A small image flow-matching model, trained from scratch: 4.94M parameters, batches of 128.
Rows from block 6 of a small image flow-matching model, named by matrix and row number. Rows with one number belong to one channel. Each number is 128 + 24 x the weight over its row's rms, rounded and kept within 0 to 255. All counts start at 0. After the name is the row's rms in percent of the matrix's.
After each channel's rows are labels from the 100 images, of 14976 (inputs lightly noised), where the channel reaches its highest value: "place" is the part of the image that holds the peak. Only what is clearly more common there than usual is listed. The data: simulated stained blood smears.
# convs0: first 3x3 conv (model.mid.2.convs.0.weight, 128x128x3x3, each kernel summed), inputs 64-127
# convs1: second 3x3 conv (model.mid.2.convs.1.weight, 128x128x3x3, transposed, each kernel summed), outputs 64-127

convs0.18 093 [139 158 132 110 124 132 148 141 154 144 158 139 160 123 115 149 122 142 115 142  61 130 138 160 138 106 115 152 160 150 108 136 131 163  97 167 157  87 120 116  81 118 172 159 120 144 136 157 163 143 111 158 144 151 144 134 156 105 176 103 133 123  98 179]
convs1.18 099 [133 142 120 109 127 136  97 129 104 154 135 156 130 121 119 140 128 130  98  98 139 118 142 131 160 146 107 111 175 144 110 140 124 149 109 125 100  97 173  95  98 115 142 158 104 120  88 165  96 134 129 110 137 128 179 126 147  89 171 101 123 149 130 133]
place: bottom centre

convs0.21 115 [111  87 104 105 154 150  90 127 123 108 124  75 113 127 127 129 106 141 112  83 129 170 101 107 140 126 122 115 143 119 178 132 127 104 107 127 122 132 132 149 141 111 107 102 134 140 156 138 127 165 141  96  92  87 181 141 122 133  99 109  91 169 153 130]
convs1.21 123 [160  89 117  67  98 136 121 100 133 102 139 114  85 126 110 120 125 161 107 100 174 126 131  71 109  99 101 103  99  98 151 111 106 111 124 119 114 144  97 134 143  97 104 108 109 102 144 154 132 166 152 115 114  90 151 116 132 142  90 159 125 117 141 107]
place: bottom centre

convs0.4 091 [120  92 147 111 105  94  85 136 115  91 108 133 117 108 190 144  85 134  77 104  88 125 143 137 116 137  94  92 112 119  85 113 116 118 103 131 120  99 103 186  73 158 131 109 124 109 111 143  88 144 112 124 127 106 124 109 131 114 138 140 130  93 118  87]
convs1.4 090 [102 144 115 154 123 143 142  77 140 127 114 138 141 117 122 106 114 144 172  98 146 121 110  75 124 110 108 139 141 111 165 148 134 113 111  85 126 168 179 150 125 120 101 116 121 123 144 177 181 154 130 158 115 141 126 140 125 103 129 143 118 145 127 143]
place: top centre

convs0.85 093 [101 136 120 177 110 106 151 109 144 140 122  92 112  83 114 158 105  97 154 119 179 157 119 127 124 139 155 110 165 137 153 138 141 127  84 128 136 165 102 106 105 109  88 109 127 134 162 112 159 109 157 104 129 156 133 116 122 110 136 104 183 145 168 177]
convs1.85 118 [143 173 116  73 123 149  82 181  72 113 142 132 112 164 117 106 166 153 127 132 119 139 146 126 168 137 122 149 111 111 151 140 109 160 125 104 109 117 167 147 131 140 152 166 165 124  94 163  77 164  77 125 134 156 130 142 125 129 118 135 118 124 124  75]
place: top centre; top right

convs0.107 074 [125 130 130 139  64 160 121 107  69 116 126  94  89 121 112 144 118 119 123 146  93 120  91 126 111 147 128 102 115 121 154 117 127 129 163  97 128 123 147 176 106 132 126 122 157 150 109 102 112 120 148 101 122 102 119 132 139  94 112 122 147 159  99 105]
convs1.107 089 [102 153 102 156 101  92 125 127 166 132 124 145 102 119 135 148 151 101 138  82 123 137 128 129  81 150 122 122 146 112 128 134 120 135 109 108 125 136 139 116 146 153 136 130 107  76 101 162 110 128 149  94 143 137 100 150  93 149  89 170  85 119 174 130]
place: top centre

convs0.26 095 [122 113  93 127  83 127 116 106 171 110 146  80 118 103 144 103 120 137 151  99 146 177 120  88 118  65 149 179 163 104 126 133 118 110 153 141 142 169 126 153 112 121 116 110  76 130 123 151 127 139 115  89  94 148 163 108 101 112 106 189 136 143  98 136]
convs1.26 090 [167 126 148  91 108 131 168 128  99 118  98 168 150  96 114 122 130 114 132 150 120 130 162  93 101 145 116 117  79 149 119  74 162 140 135 149 111 154 107 159 153 132 134 140 149 137 141 115 151 120 151 139 104 131 154 109 158 135 194 113 106 160 155 142]
place: top centre; top left

convs0.88 083 [102 146 133  75 108 148 112 150 164 138 166  85 110 147  65 134 159 115  86 142  98 150 123 136 131 106 106 132 161 119 131 144 133 121  83 144  86 107 144 151 132  72  96 153 160 109 148 120 136 161 121 159 136  95 140  92 140 174  92 102 136 123 121 124]
convs1.88 087 [116 116 162  91 115 135 172 117 140 148 146 139  80 123 154 126 164 149 159 126 126 130 105 130 138 126 126 186 204 131 101 117 161 131  97 181 100 143 142 120 105  56 141 166 108 115  98 145 123 137 114  74 156 100 150 132 129 158 161 141 129 141 112 106]
place: bottom centre

convs0.77 074 [ 89 131 121 177 141 156 126 157 114 133 127 120  98 124  84 150 101 144 112 115 124 123 132 133 142 128 156 138 128  89 130 104 128 128  83 141 189 129 135 147 139 114 118 137 133 110 160 133 114 178 133 119 116 137 134 112  86 108  96 130 157 226 142 155]
convs1.77 102 [165 140 117  87 120 112 127 117 134  94 122 166 145 111 108  83 166 132 161 173 158 134 126  96 117  85 104 131 161 152 116 129 123 126 142 133 126 167 118 115 121 124 133  90  79 150  97 145 166 112  96  77 120 142 141 105 123 111 138 148 127  70 140 158]
place: bottom centre

convs0.108 108 [140 114 103 111 135 119 140 121 131 119 108 110  98  99 180 113 115 101 121 131 177 115  96 141 131  98 140 156 107 138 153 111 120 117 204 116 161 117 101  66 203 131 145 110 120 140 126 119 111 110 126 131 124 166 129 138 110 122 133 174 127 116 129 128]
convs1.108 130 [140 175 124 115  79  85 133 118 129 166 146 139 140 146  95 146 113 117 119 113  98  84 172  75 134 109 131  98 153 102 125 130 141 164 102 142 103 145 175 137 114 113 135 127 112  91 150 168 145 120 121 104 146 133 119 149 111 118 144 112 154 135 137 134]
place: top centre

convs0.99 079 [105 135 117  92  89 139 140  68 162 144 145  92 103  98 117 111 137 103 125 145  63 125 142 136 110 147 134 154 123 152  56 168 144 138 109 104 116 112 142 143  85 139 104 138  85 133 121 130 141 121 113 104 131  56 113 120 141  96 113 126 190 119 115  94]
convs1.99 087 [115 108  87 134 137 136  86 109 143 126 167 127  93 104 149 100 129 117 153  89 153 133 104 126 102 131 122 153 128 120 129 132  78  70 153  82 140 101 164 137 153 161  83  90 134  75 144 136 101 138 118 116  90 127 119 122  88 132  61 136 153 115 127 115]
place: bottom centre; middle right